Rows from block 3 of a small image classifier, named by matrix and row number. Rows with one number belong to one channel. Each number is 128 + 24 x the weight over its row's rms, rounded and kept within 0 to 255. All counts start at 0. After the name is the row's rms in percent of the matrix's.
After each channel's rows are labels from the 100 images, of 14848, where the channel reaches its highest value: "responds to" is what is common among them; "peak on" is the class under the peak. Only what is clearly more common there than usual is listed. The data: simulated stained blood smears. In brackets: how many of the 100, against the usual share in percent.
# convs0: first 3x3 conv (model.blocks.3.convs.0.weight, 112x112x3x3, each kernel summed), inputs 0-111
# convs1: second 3x3 conv (model.blocks.3.convs.1.weight, 112x112x3x3, transposed, each kernel summed), outputs 0-111

convs0.68 101 [145 109 116 124 119  93 120 102 128 110 116 119 111 171 109 134 110 147  95 135 128 115 100 111 146 120 145 126 176 144 135 137 138 143  81 154 120  81 136 146 103 131 215 149  96 107 127 115 128 119 159 170  82 130  92 118  87 169  88 108 113 123 119  95 105 131 133 132 139 128 167 168 132 106 148 116 114 143 122 170 159 156 131 105 107 112 146 134 121  98 148 143 145 146 157 119 133 117  85 136  96  88 164  96 116 135 125 121 141 154 163 120]
convs1.68 098 [146 131 138 120 173 116 151 140 110 111 137 103 156 155 143 160 127 104 104 102 158 143 104 164 114 127 108 139  91 166 106  91 160  99 102 143 146 162 128 150 124 144 146 157 171 117  75 159 145 116 136 116 124 121 178 101 149 139 157 102 153 153 103 146 128  99 114 167 155  88 115  86 120  89 117 127 103 104 153 113 185 143 152 168 132 131 134 139 145 172 132 125 137 130 135 107 108 102 117 130 118 152 162 112 138 108 149 159 131 172 122 103]
responds to: band-shaped nucleus (95 vs 14.3)
peak on: large cell (95 vs 9.8)

convs0.22 117 [149 127 103 130 131 133 161 144 106  98 151 120 167 121 117 132 125  93 127 130 111 144 106 121 122 118 124 134 130 131 103 154  88 144 130 138 147 155  94 152 156  94 134 144 116  46 100 149 146 138 165 110 133 141 140 113 154 111 145 121 201 166 115 150 132 106 134 145 121  98 120  49 122 109 131 150 155 142 174 137 181 104 141 114 155 154 113  98 112 141 116 137 118 107 127 134 160 144  94 145 125 149 142 170 134  95 115 103 129 104 135 100]
convs1.22 110 [138 107 140 155 175 146 139 168 129 105 121 123  60 118 158 133 158 119 151 129 161 119 117  93 108 114 157 143 122 119  97 128 132 108  79 101 103 149 111 108 128 179 117 136 146 149 112  93 130 147  99 158 132 141 126 133 119 124 100 160 139 121 138 125 144 138  73 114  83 160 161 132 126  99 137 155 126 119 133  88  90  82 121 116 170 124 150 117 109 115 141 138 150 123 124 121 140 131 189 153 126 125  99  98  82 144 109 156 139 136  78 128]
responds to: small spheres (85 vs 13.9); no large cell (69 vs 14.4)
peak on: small cell (100 vs 24.7)

convs0.7 100 [105 148 124 115 105 152 104 140 136 123 144 134 102 130 169 145 161 128 137  94 127 119 160 153 130 128 131  79 156 142  96 122 132 130  58 112 165 154 140 151 171 112 186 137 130 141 112 119 113 165 125 103 135 141 113 163 126 118 106 116  90 129 171 128 119 154  91 124 169 115 136 119 140  90 133 145 166 116 147 101 125 118 148 144 165 138 130 106  77 146  74 143 128 122 122 151 144 112 151  95 150 155 131 194 148 148  99 138 142 133 144 143]
convs1.7 099 [112 137 143 139 141 123 183 127 115 121 126 114 127  96 128 122 173 109 105 112 145 108  78 132 155  95 129 169 106 125 117 125 131 157 129 155 118 139 155 138 160 130 105 142 112  91 117 107 123  87  78 138 140 131  70 107  90 120 132 116 108 100 191 113 162  90 124  79 184 152 123 134 105  93 121 113 116 141  91 133 154  85 127 111 122 143 146 105 135 108  93 145 132 140  89 139 131 123 133 189 132 121 128 104 112  99 145 126 153 131 139 139]
responds to: kidney-shaped nucleus (99 vs 14.4)
peak on: large cell (100 vs 9.8)

convs0.93 097 [126 103 113 128 134 139 131 150 145 110  98 114 147 173 134 129 150 128 150 109 142 117 150 172 101 164 112 126 113 139 145 110 114 151 168 101 134  98 165 148 144 127  87 126  63 163  91 115 170 107 173 143 102 117 129 121 132 171 108 104  73  90 155 139 111 151  83 113 117 172 155 134 116 103 124 144 124 142 113 142 116 117 152 100 169 122 123 137  96 140 141 154 148 108 135 124 133 121 103 125 112 103 183 109 107 117 135 113 150  80 117 103]
convs1.93 096 [114 142  98  68 141 163 166 149 137 127 141 117 149  99 132 114 105 142 132 109 114 172 147 136 180 168 145 125 177 124 157 145 152 130  67 138 121 112 151 107 156 142 115  88 167 123 114 141 136 167  90 176 131 141 134 133 104 135 172 134 160 144 127 136  84 149 156 104 126 105 123 124 123 100 132  71 151 125 103 108 135 136 173 131 110 145 104 120 152  88 148 148 132 127 112 152 109 152 111  98 136 132 113 116 110  97 117 163 133 146 119 135]
responds to: small spheres (64 vs 13.9); teardrops (34 vs 14.2)
peak on: small cell (99 vs 24.7)

convs0.77 114 [120 130 152 135 144 123 116 109 120 115 142 200 126 132 163 150 100 132  87 117  97 122  97 133 115 111 110 120 141 120 159 111 137 175 134 113 155 136 150  97 152 150 152 135 221 127 148 155 110  97 127 130 115 131 122  98 152 140  81 133 136 129 120 101 102 152  72 103 126 139  80 138 140 103 125 134 122 116 128 108 126 112 128 123 150 102 136  70 106 138  89 140 151 121 101 156 144  96 133 125 160 163 109 106 122 146 137 129 136 154 106  82]
convs1.77 102 [134 106 156 107 147 124 146  95 101 134 133 196 102 127 131 126 121 116 106  78 116 145 125 144 120 141 127 122 112 139 134 145 158 131  80 109 128 129 143 160 140 132 154 146  85 127 115 124 125 152 101 123 138 114  87  58 114  97 124 101 112 107 125 137 141 139 133 138 120 107 127 114  71  95 147 175 129  90 123 112 135 141  94  96 135 116 143 125 111 129  40 144 145 101 103  87 101 155 124 110 137 133 132 140 135 112 123 162 126 129 181 103]
responds to: kidney-shaped nucleus (100 vs 14.4)
peak on: large cell (100 vs 9.8)

convs0.24 094 [109 114 128 128 144 145 120 147 106  90 112 111  95 128 138 158 149  98 142 120 134 134 101 187  92 138 103 142 110  95 140 131 117  89 102  80 128 128 110 132 133 184 113 175 137 127 122 126 188 126 137 103 156 147  90  66 134 161 102 102 110 108 127 123 118 130 120 155 124 172  98 171 129 100 124 114  84 134 132 168 126  92 128 106 119 106  88  99 160 162 136 145 132 137 137  88 130  92 150 153 137 129 110 125 113 115 119 126 156 103 118 146]
convs1.24 096 [ 58 115 104 111 152 112 135 189 160 128 144 154 169 156  98 129 164 127 113 131 117 107 126 140 111 135  88 128 101 131  78 112 152 152 103 132 111 124 108 123 115 133 137 156 121 124 120 111 155  88 116 138  80 159 116 131 138 156 126 129  94 116  88 131 140 132 143 138 111  87 152 155 119 114  91 103  89 113 103 172 130 170 148 161 121 156  89 141 139 158 140 101 130 129 111  89 106 131 147 103 135  92 129 161 121 148 130 115 143 165 101 105]
responds to: ovals (58 vs 14.3); round nucleus (46 vs 14.9)
peak on: nucleus (44 vs 3.8)

convs0.83 108 [130 129 134 101 130 114  97 180 128 129 125 140 137 144 156 171 129 156 150  83 149 124 168 112 111 135 151  85 143 159 127 109  90 135 135 176 137 143 124 102 143 171 156 179 134 101 121 140 136 120 159 180 138 137 126 133 147 130 119  93 164 141 116  82 143 111  93 122 182 110  99 120 137 132 145 154 116 140 147 146  97 109 138 123 116 126 136 126 117 146 154 160 159 167 135 132 174 131 110 124 119 157 115  73 118 137 105 101 148  80 104  98]
convs1.83 105 [105 119 141 134 140 176 165 204 117 137 177 132 135  84 158  91 138 141 130 113  89 136 115  89 154 105 132 103 111 130 125 123 129 148 140 133 151 119 126 180 129 139 125  55 137 145 141 175 136 126 102  96 151 108 148 135 106 144 113 114 103 150 133 105 134 148 149 122 149  96 144 129 153  95 139 154 166  97 134 116  81 137 157 108 139 108 135 143 134 139 114 151 148 131 120 132 167 121 137 151 122 116 147 169 150 103 131 143 103  89 163 106]
responds to: band-shaped nucleus (95 vs 14.3)
peak on: large cell (81 vs 9.8)

convs0.73 096 [100 152 170 120 121 129 101 158  90 164  86 160  82 141 130 196 145  77 144 114 103 122 135 117 131 132 145 124 111 128 118 131 113 184 127 111 153  90 150 120  99 111 131 140 168 113 132 123 159 120 139 142 107 118 159 105 128 116 112 131 110 120 117 140 130 134 183 171 137 133 149 113 120 104 139 109 124 125 146 113 150 116  71 131  99 155 187  64 120 154 127 135 126 112  98 136  97 139 120 136 135  94 131 109 132 128 166 116 145 157 131 148]
convs1.73 105 [116 150 220 161  97 147 133 122 131 114 102 115 114  62  69 143 124 132 108 109 129 116  98 123 110 117  98 127 153 111 109 106 105 117  98 158 119 130 144 128 112 141  93 126  96 103  90 130 189 172 113 117 119 110 178 106 149 142 120 136 112 120 143  99 126 132 104  91 138 100 125  99 142 129 120 157  97 127 123 161 148 132 144 147 113 124 167 107  91 148 111 117 171 104 105 112 138 111 150 126 143 138 124 115 128 156 128 111 144 131 132 165]
responds to: kidney-shaped nucleus (100 vs 14.4)
peak on: large cell (100 vs 9.8)

convs0.97 089 [115 158  66 118 138 123 109 177 160 160 109 131 162 118  95 155 158 118 109 172 140 125 110 156 140 145 129 136 126 143 139 108 135 140 139 142 124 102  76 121 139 171 151 116  61 106 159 103 129  92 104 140  96 131 103 162 104 111 128 126 123 122 141 127 134 146  69 138 134 168 109 142 138 117 109  99 149 114 152 142 153 123 146 138 160 165 168 122 136 121 152 121 153  94 127 126 158 155 148 110 144  91 149 147 111 167  99  97 107 131 103 127]
convs1.97 094 [145 142 112 131 142  96 125 133 113  98 126 128 155 166 139 154 127 131 120 141 146 102 107 131  90 136 149  81 156 114 164 131 106 117 114 123 181 139 112 112 116 115  89 153  97 130 109 195 117 106 149 179 126 127  75 212 130 121 156  96 148 140 147 116  86 117 144 123  98 100 148 126 154 116 103  77 134 135 139 111 113 129 111 132 153 161 129  90 127 141 153 131 112 132 106 105 121 134 142 143 136 144 132 109 136 165 119 137 143 120 137  67]
responds to: band-shaped nucleus (77 vs 14.3)
peak on: nucleus (57 vs 3.8); large cell (30 vs 9.8)

convs0.6 101 [137 113  94 114 156 101 132  86 131 110 170 182 127 129 118 151 140 140 116 130 120 133 151 126 138 113 120 151 108 105 112 131 130 188 108 108 152  89 146 150 107 112 148 105 183 157 139 130 110 165 149 124 132 158 136 126 123 104 127 131 109 116 118 107 144  89 129 111  84  95 131 111 113 145 175  84 143 129 143 112 123 107 104  65  85 115 112  93 134  84 120 139 135 121  85 150 131 121 122 137 190 133 118 151 141 140  84 134 151 156  95 127]
convs1.6 104 [119 139 144 164 110 137 103 157 143 123 160 129 131 156 140 136 110 157 151  73 181 152 121 116 113 109 153 142 135 145 120 118 120 152 148 127 121  94 142 105 158 114 151 112 125 141 156 143 113 147 139  97 109 175 133 124 110 131 131 105 121 140 130 125 124  77 149 165  95 129 117 136 150 139 138 130 119 127 100 153 115 113  76  97 118 137 191 122  63 145  49 132 108 121 125 116 115 135 135  55 144 170 113 120 114 139 109 137 136 136 112 143]
responds to: kidney-shaped nucleus (100 vs 14.4)
peak on: large cell (100 vs 9.8)

convs0.30 084 [158 135 104 103 103 119 116 167 112 135 132 108 100 112 118 148  93  95 133 124 152 120 116 131  85 140 122 127 109 123 105 157 108 106 139 147 143 107 133  77 127 175 109 121 120 156 128  71 155 127 112 120 118 119 136 144 161 183 146 130 160 137 151 138 146 120 104 127 145 102 123 122 128 127 114 127  91 131 157 171  94 126 148 153 148 130  61 111 166 165  99  94  96  98 173 120 132  86  97 153 121 129  86 116 116 129 122 106 134  75 144 122]
convs1.30 091 [136 126 133 131 112 106  96 130 134 135 105 186 169 127 127 126 145 183 124 107  93 137 128 107  89 136 124 127 110 125 114  95 123 139 148 130  99 105 134 124 107 141 116 105 115 112  99 127 140 158 132  80 131 115 105 111  70 152 136 106 128  95 125  83  99 184 162  80 100 122 103 112 143  92 106 125 125 156 111 116 135 133  72 142 121 119 111 120  94  93  86 153 112 134 181 146 104 125 102 104 134 106 148 145 114 107 132 129  81 103 147 145]
responds to: small spheres (64 vs 13.9); no large cell (64 vs 14.4); ovals (32 vs 14.3)
peak on: small cell (97 vs 24.7)

convs0.88 104 [134 113 150  99 149 132 111 123 102 140 101 160 118 144 137  68 122 172 135 138 141 147 150 117 153 149  97 157 138 111 136 132 145 113 169 133 128 163 136 125 153 195 143 159 132 135 135 156 130 146 110 107 105 160 136  94 131 125  68 127 110 147 155  68 104 122 126 143 167 164 112  96  87 138 144 151  90 127 148 148 130 163 116 168 145 122 111 139 159 168 140 120 112 138 117 134 127 113 110 112  94 153 124 105  83 157 112  95 156 140 129 155]
convs1.88 092 [134 109 125 136 170 130  99 138 148 109 104 156 131 145 168  89 122 131 164 123 157 145 178 132 117 151 147 135 106 140 162 122 140 125  68 122 166 119 101 116 194 172 108 106 147 128 103 133 178  89 159 137 118 120 153 122 135 137 112 121 114 148 136 126  89 139 123 124 122  95 104 132 140 146 118 146 137 161 166 148 105 156  78 146 136 158 127 103 128 102 124 136 115 122 130 127 149 140  93 178 112 167 164 157 126 124 108 119  98 163  89 121]
responds to: discs (81 vs 14.7); kidney-shaped nucleus (60 vs 14.4)
peak on: small cell (89 vs 24.7)

convs0.5 095 [111 103 134 157 113 122 113 102 161 100 106 152 105 107 102 156 127 103 135 166 142 139 174 130 138 106 126 151 131 166 119 148 162 128 125  96  97 107 165 101 115 175 117 159 148 103 175 121 103 133 137  98 176 123 145 104  89 130 112 127 107  97 121 152 182 135 132 117 143  82 122 141 154 104 128 114  95 116 126  90 129 124 135  88 111 163 147 112 131 102 118 136 156 165 166 118 106 128 111 117 157 131 136 175 176 128 146 119 113 161  97 144]
convs1.5 083 [159 157 126 145 146 140  93 151 102 134 149 111 121 114 124  61 156  97 132 152 118 126 106 151 157  95 147 138 150 124  79 127  74 164 122 165 188 131 135 122 143 173 144 122  90 154  77 136 107 146 162 132 125 103 144 104  98 146 131 131  94 142 184 105 103 128 157 119 117 129 123 157 136 124  94 145 122 103 111 127 125 113 108 128 100 131 125 115 118 102  53 125 123 101 106 127 148 108 120 117 133 161 127 135 109 140 133 136 104 159 118 141]
responds to: kidney-shaped nucleus (100 vs 14.4)
peak on: large cell (100 vs 9.8)

convs0.79 122 [107 148 123 117 130 128 129  93 153 141 136 220  89  89  90 146 113 145 131 125  90 108 129 150 133 105 129 110 101 144 119 139 130 171 150 106 131 102 155 106 103 125 112 148 180 128 102 101 118 111 153 136 122 108 144  72 138 138 138 110 102 159 132 114 115 162 156 105  95 100 109  99 139 147 157 144 130 112 104 100  99 143 120  96 143  81 118 109 131 130 124 114 146 131 118 134  95 118 133 107 148 186 128 134 155 114 176  90 110 102 135 119]
convs1.79 117 [135  91 126 126 162 128 177 121 119 116 118 126  94 129 111 105 141  98 121 131 112 110 114 110 130 165 140 129 109 144 116 145 133 156 135 163 141 151 133 137 102 100 131 141 129 151 119 111 100 167 161 150 171 144 164  98 119 128 156 180 130  99 121 106  84 162 103 130 159 139 156 161 136 132 110 167 125 124 154 103 100 129 134 119 128 166 111 136 115  94  25 144 147  99 113 103  93  86 139 158 119 113  98 120 143 120 124 110 111 103 120 116]
responds to: kidney-shaped nucleus (85 vs 14.4)
peak on: large cell (100 vs 9.8)

convs0.34 102 [121 104 104 128 128 125  99 100 134 133 116 132 121 150  81 113 132 145  90 135 152 142 172 174 126  81 159 165 143 130 124 127 139 126 114 120 107 160  84 156 139 161 123 110 135  97  96 101  77 112  73 167 117 130 140 119 122 103 150 135  93 124 102 112 151 135 142 106 147 133 120 110 169 120 103 157 127 136 119 119 117 153 133 131 104 128 191 158 115 157 140 130 103  92 129 112  89 116  82 162 107 104 130  73  87 115 128 110 135 125 152 142]
convs1.34 114 [130 132 156 143 148  96 212 152 122 118 129 108 144 134 138 121 122 121 116 134 160 153 127 116 140 118 113 115  97 117 107 119 168 102 132 130 175 130  93 170 110 154  99 123  88 147 152  97 142 117 148 140 146 144 130 144 153 103 150 149 124 134 148 147 154 109 153 113 133 121 175 188  98 135 147  80 146 160 121  72  91 133  97 139 122  74 123 164 158 136 180 138 127 115 110 123 132 132 118 109 142 131 121 182 132 126 159 124 132 122 115 126]
responds to: discs (94 vs 14.7); round nucleus (35 vs 14.9)
peak on: small cell (100 vs 24.7)

convs0.90 106 [145 117 122 127 126 104 142 187 130 109 126 120 104 171 148 153 129  90 105 155 139 167 153 145 123 132 124 126 153 164 135 123 129 133  75 141  97 162 125 103 164 105  93 134 113  92  89 118  92 180 124  92 137 119 140 105 150 150 106 127 129 122 155 169 160 127  79 115 104 135 143  81 128 124 119 143 122 134 154 173 107 136  98 107 130 145 125  90 159 110 126 148 118 132 180 114 126 112 159 116 125 140  86 104 158 114 102  79 117 102 137 124]
convs1.90 097 [141 134 137 147 123  96 136 116 112 152 121 124 146 146 135 144 150 120 122 134 122 117 146 119 153 136 144 147 150 150 147 145  84  94 149 127 121 120 208 110 149  45 133 120 146 136 147 115 126 172 117 107 120 151 118 102 123 140 140 163 120 117 129  89 106 120 139 147 136 121  70 127  82 119 140  91 102 113  81 125 105 147 125 123 138  82 153 131 113 162 167  92 115 136 174 100  87 121 168 113 114 105 151 123 122 147 135  94 130 155 164 133]
responds to: ovals (70 vs 14.3); no large cell (38 vs 14.4)
peak on: small cell (99 vs 24.7)

convs0.104 103 [139 160 167 135 134 105 111 124 123 161 136 110 117 159 114 125 119  95 131 122 140 127 118 141 101 174 146 150 104 123  99 155 110 159 133 117 103 161 131 121 175  92 137  97 132 133 163 118 130 114 119 127  82 123 104 151 143 158 137 154 165 157 113 173 143 120 182 103 151 106 128 114 107 101 154 155  99 122 111 118 154 119 142 134 101 107 168 114 103 164 138 149 164 156 183 123 150 127 187 151 123 134 102 139 113 161 142 141 137 135  73  92]
convs1.104 118 [134 149 152  84 102 106 163 127 134 107  97  92  88 126 139 116 115 129 151 161 113 119 160  98 126 106 143 150  93 142 138 154 120 153 146 120 135 158 143 126 130 142 160 110 141 114 106 111 144 144 107 163 182 140 100 159 129 122 119 124 114 170  67  81 126 148  79 111 105 142  61 114  95 123 138 122 135 158 144 113 147 139 108 121 112 124 149 109 127 123 165 111 198 124 154 106 116 132 151  98 139 110 115 117 122 129 112 127 127 144 167  87]
responds to: band-shaped nucleus (95 vs 14.3)
peak on: large cell (95 vs 9.8)

convs0.70 113 [100 151 105 170 128 110 150 116 112  94 108 106 138 139 170 132 123 147 103 134 115 149 128 165  90 128 109 112  75 118 128 157  92 141 113 127 132 122 138 131 137 110 160 182 107 140 142  97 159 112 134 147 126 106 134 140 102 160 128 103 110 122  96 117 160 102 146 112 111 114 118 114 115 122  67  76 122 108 162 133 138 149 119 185  90 111  81 130 165 108 112 139 173 189 145 124 141 113 119 128 136 165 110 128 125 139 103 128 117 168 104 123]
convs1.70 098 [123  96 129 142 101 147 157 130 129  87 103 124 120  90 114 135 143 131 166 148 185 177 109 146 129  98 148 107 140 110 131 125 126 122 112 135 134 101 149 104 116 126  81 133 121 128 133 107 128 170 142 159  94 122 144 127 136 104 139  83  95 127  87  96 103 124  92 159 142 157 126 120 149 168 143 156 120 138 152 103  95 149 164 134  59 146 114 171 147 153 143 110 108 153  88 113 189 100 128 104 116 129 132 141 109 161 110 127 135 141 142 147]
responds to: band-shaped nucleus (100 vs 14.3)
peak on: large cell (96 vs 9.8)

convs0.69 114 [125  97  57 130 129 131  86 122 135 156 132 119 156 129 108 155 106 161 150 136 110 123 159 132 144 151 180  90 111 145 142  78 151 170  72 142 100  93  95 126 132 167 100 120 126 148 142 101 120 136 152 198 138 123 144  82 129 129 119 107 118  85 164 141 146 126 142 134 139 117 130 124 131 160  99 134 147 119 126  99 101 104 144 154 130  88 113 124  90 109 135 110 103 120 162 148 140 115 111  96 135 162 117  97 126 102 136 139 133 146 114 137]
convs1.69 106 [143 165 102 134 162 124 148 145 106 137 122 155 128 136 124 137 146 172 169 155 139 101 148 135 126 143 129 141 132 100 131 118 101 124 160 114 138 105  62 164 127 201 131 148 100 120 149 141 147 147 122 105  91 133 150 144 153 119 164 141 109 150 118  99  88 112 104 126 172 101 130 115 153 142 118 116  86 125 130 126 129 111  89 103 129  95  86 117 129 169 142 159 128 130 102 120 141 111  94 119 149  79 137 135 139 166  97 141 101 167 111 172]
responds to: spiky cells (78 vs 14.4); no large cell (66 vs 14.4)
peak on: small cell (95 vs 24.7)

convs0.81 103 [103  95 108 154 154 137 120 128 131 115 143 131  86  79 168 142 159 164 131  97 152  94 106 153 138 133 120 122 105 119 112 147 136 151 135  99  81 163 164 145 142 152 134 102  94 165 135 111 153 107 144 131 114 104 123 121 160 147 122 125 121 143 169 108 112 137 106 144 161 118 144 146 104 140 110  77 129 102 113 112 118 112 114  84 198  92 116 124 157 120 123 148 118 142 125 180  85 153 131 145 131 152 166 104 145 126 143 123 138 150 152  83]
convs1.81 093 [104 133  93 119 129 143 121 164 139 131 156 128 145 128 134  92 132 142 105  62 104 180 117 161 126 124  88 146 142 124 115 136 154 144 158 130  92 126 127 144 126 168 151 141 148 121 125 123 145 101 100 150 158  94 119  94 131 106 110 124 125 189 164 105 108 147 115 133 132 118 105 136  94 153 120 147 161 128 136 158 152 149 150 169 123 149  65 182 125 139 135 111 112 102 131 116 101 133 104 134 142 109 165 122 110 146 157  99 116 148  90  76]
responds to: small spheres (45 vs 13.9); band-shaped nucleus (37 vs 14.3); dark grains (32 vs 14)
peak on: large cell (42 vs 9.8)

convs0.96 125 [103 102 105  76 140 116 123 100 119 140 136 147 124 133 106 122 156 120 115 125 125 138 119 136 134 118 132 123 125 122 149 105 110 115  98  83  95 109  97 126 117 255 119 139 128 141 114 142  97 143 128 118  94 145 139 139 143 114 110 184 129 125 111 134 100 165 116 108  91  89 125 121 140 105 151 131 114 116 115  99 119 143 137 137 126 131 156 155 107 144 175 130 144 131 154 123 144 138 108  95 120 184 137 139 140 119 136 116 154 135 134 108]
convs1.96 126 [ 96 126 154 166 129 163 144 115 136 162 106 117 110 134 129 110 161 177 131 145 136 119 135 110 137 111 133 152 132 127 142 117 141 136  99 136 148 133  63 133 147 255 122 116 116 124 107 138 121 107 125 146 168 144 160 153 150 156 136 126 129 114 105 124 115 133 112 114 108 146  81 103 151 115 130 136 172 125 105 143 139 127 121 126 154 125 143 128 114 136 131 136 140  95 131 146 104 131 122 166 141 133  82 142 189 133 129 157 167 127 106 120]
responds to: small spheres (72 vs 13.9); no large cell (64 vs 14.4)
peak on: small cell (100 vs 24.7)

convs0.53 100 [153 165 172 130 130 102 137 100 148 141 158 168 146 116 163  86 107 125 160 107 119 119 154 123 185 130 151 137 111  93 126 113 114 129 143 114 133 112 110 152 119 122  93 139 133  97 128 119 144 129 123 172 157  96 176  94 131 116  80 132 117 114 101  92 109 100 113 160 140 133  89 182 141 175 127 133 161 135 139 121 152 146 103 143 181 115 152 131 124 149 130 112 104 127 108 129 129 125  83 130 131 127  99 136 160 112 120  90 158 105 153  82]
convs1.53 100 [150 109  98 144 113 135 127 154 110 166 137 154 105 142 111 111 136 123 152 149 130 111 175 129 185 151 165 143 144 132 104 144 120  89 146  83  85 133 142 125 166 138  97 159 113 110 110 123  83 127 104 153 102  83 147 147 143 102 103 129 145 124 124 118 129 107 117 128 148 169 189 124  70 141 156 167 137 130 122 155 119 136 122 146 140  90 145 127 117 139 103 121 154 136 106 120 126 172 121 165 118 133 116 113 133 134 175 147 169 111  79 129]
responds to: kidney-shaped nucleus (97 vs 14.4)
peak on: large cell (97 vs 9.8)

convs0.66 114 [143 115 194 138 120 113 120 109 104 136 146 167 118 192  84 144 146  71 109 158 132 130 128 129 130 122 101  98 161 152 128 123 141 123 122 131 170 125  95 105 152 125 121  99 166 118 146 137 110 117 131 122 129  95 116 151 134 158 130 113 153 145 128 147 125 128 123 117 181 127 145 114 122 151 136 176 118 171 142 153 140 135 166 123 128 129 199 114 141 113 145 135  90 115 127 120 130 142 164 108 153  78 124  86 113  79 131 129 144  85 119 117]
convs1.66 118 [121 152 137 152 111 123 100 116 129 109 124 128 134 110 124 110 156 124 139 133 143 119 133 147  99  87  91 155 168 141 105 143 124 142 129 101 130 148 121 177 140 124 128 116 131 109 127 106 152 168 127 127 142 144  79 116 121 108 149 155 106 127 134 160 125 104 116 153 130 122 139 159 120 145 116 165 149  79 160 163  91  82 147 129  96 135 254 142 137 135 125 157 136 145  91 129 136 120 143 132 139 103 113 161 127 129 121 129 161 118  83 136]
responds to: band-shaped nucleus (38 vs 14.3)
peak on: large cell (92 vs 9.8)

convs0.62 094 [152 137  71  88 128 142 138 145 128 159 163 131  94  77 125 106  97 107 175 131 137 184 127 140 114  97 164 155 129 100 139 113 129 128 122 159 144 133  89 101 123 106 123  83 110 149 116 111 103 106 109 132 134 129 133 117 120 146 185 141  92 156 117  84 116 113  85 129 131  96  99 119 142 139  88 153 153 111 109 130 126 129 115 117 124 123 105 112 134 116 125 128 142  60 125 116 126 180  94 145 108 152 109  97 119 147 110 113 161 134 156 133]
convs1.62 097 [148 117 142 142 126  88 163 148 145 132 105 114 147 125 141 144 112 133 187 142 134 143 105 143 118 138 109 137 100 135 130 113 131 132 131  72 118 148 119 168 144  74 155 126 180 128 170 119 115 161 139 123 164 112 137  93 131 160 149  80 120 117 163 139 141 179 198 121 151  95 176 155 113 128 143 138 144 162 128 106 108 121 136 155 127 117 156  58 113 109 108 101 116 118 124 122 128 125 126 154 109 125 122 132 101 142 164 131 132 131 106 101]
responds to: small spheres (92 vs 13.9)
peak on: small cell (60 vs 24.7)

convs0.3 101 [108 153 104 168 115  98 134 137 113 124 122  96 148 143 121  87 116 129 114 121  82 134 123 136 139 119 102 139 116  69 121 115 148 156 117 141 110 123 137 160 101 136 100 102 155 117 154 123 153  75 175 142 145 116 133 133  97 131  99  65  89 122  91 116 137 134 113 119 129 176 109 125 135 137 130 119 151  86 109 116 100 157 100 111 109 131  91 120  80 117 134 106 143 174 148 140 162 157  81 130 116 142 117 119 140 144 109  71 160 140 147 150]
convs1.3 111 [ 98 122 127 136 111 146 105 149 155 116 153 138 106 151 110 140 136  94 142 154 130 112 158 171 157 128 121 121 127 129  91 120  73 127 108 155 149 135 135 133 125 123  62 130 137 121 162 114 145 110 155 145 113 141 152 126 132 135 119 115 148 114 159 195 104 151 155 123 136 140  80 209 142 116 131 126 189 105 159  90 119 174 162 119 101 126 100 103 124 139 126 115 121 128 142 132 120  85 117 158 140 170 153 119 107 115 145 146 102 132 114 129]
responds to: band-shaped nucleus (100 vs 14.3)
peak on: large cell (100 vs 9.8)

convs0.46 104 [166 132 163 165 132 106  91 128 101 123 116 168 164 121 119 134 120 157  69 110 119 113 136 114 135  98  96 155 144 121 104 134  93 135 120 136 136 120 126 170 134  82 131  97 102 120 126 112 125 156 113 122 123 168 118 139  89  92 152 132 147 150 115 142 143 138 136 140 137 132 152 114 133 122 156 109 151 133 161 128 152 142 114 112 108 167 131 140 168 117 105 114 113 133 111  85 149 147 120 101 108 139 127 162 160 155 126  44 165 126  65  97]
convs1.46 089 [ 80 159 151 137 111 125 113 144 128 145 145 130 118 152 158 137 156 121 119 156 136 103 138 108 150 111  99 172 138  84  80 134 139  95 144 133 141  96 133 128 130 146 145 108 155 114 139 152 177 111 171 129 150 154 133 184 123 172 105 148  96  88  90 139 174 143  65 124 135 128  83 136 131 111 136 116 118  99 137 149 161 127 108 119 124 136 165 142 113 111 119 152 114 124 124 137 123 123 134 167 100 136 130  84 127 134 133 119 152 127 197 100]
responds to: small spheres (63 vs 13.9); no large cell (57 vs 14.4)
peak on: small cell (52 vs 24.7)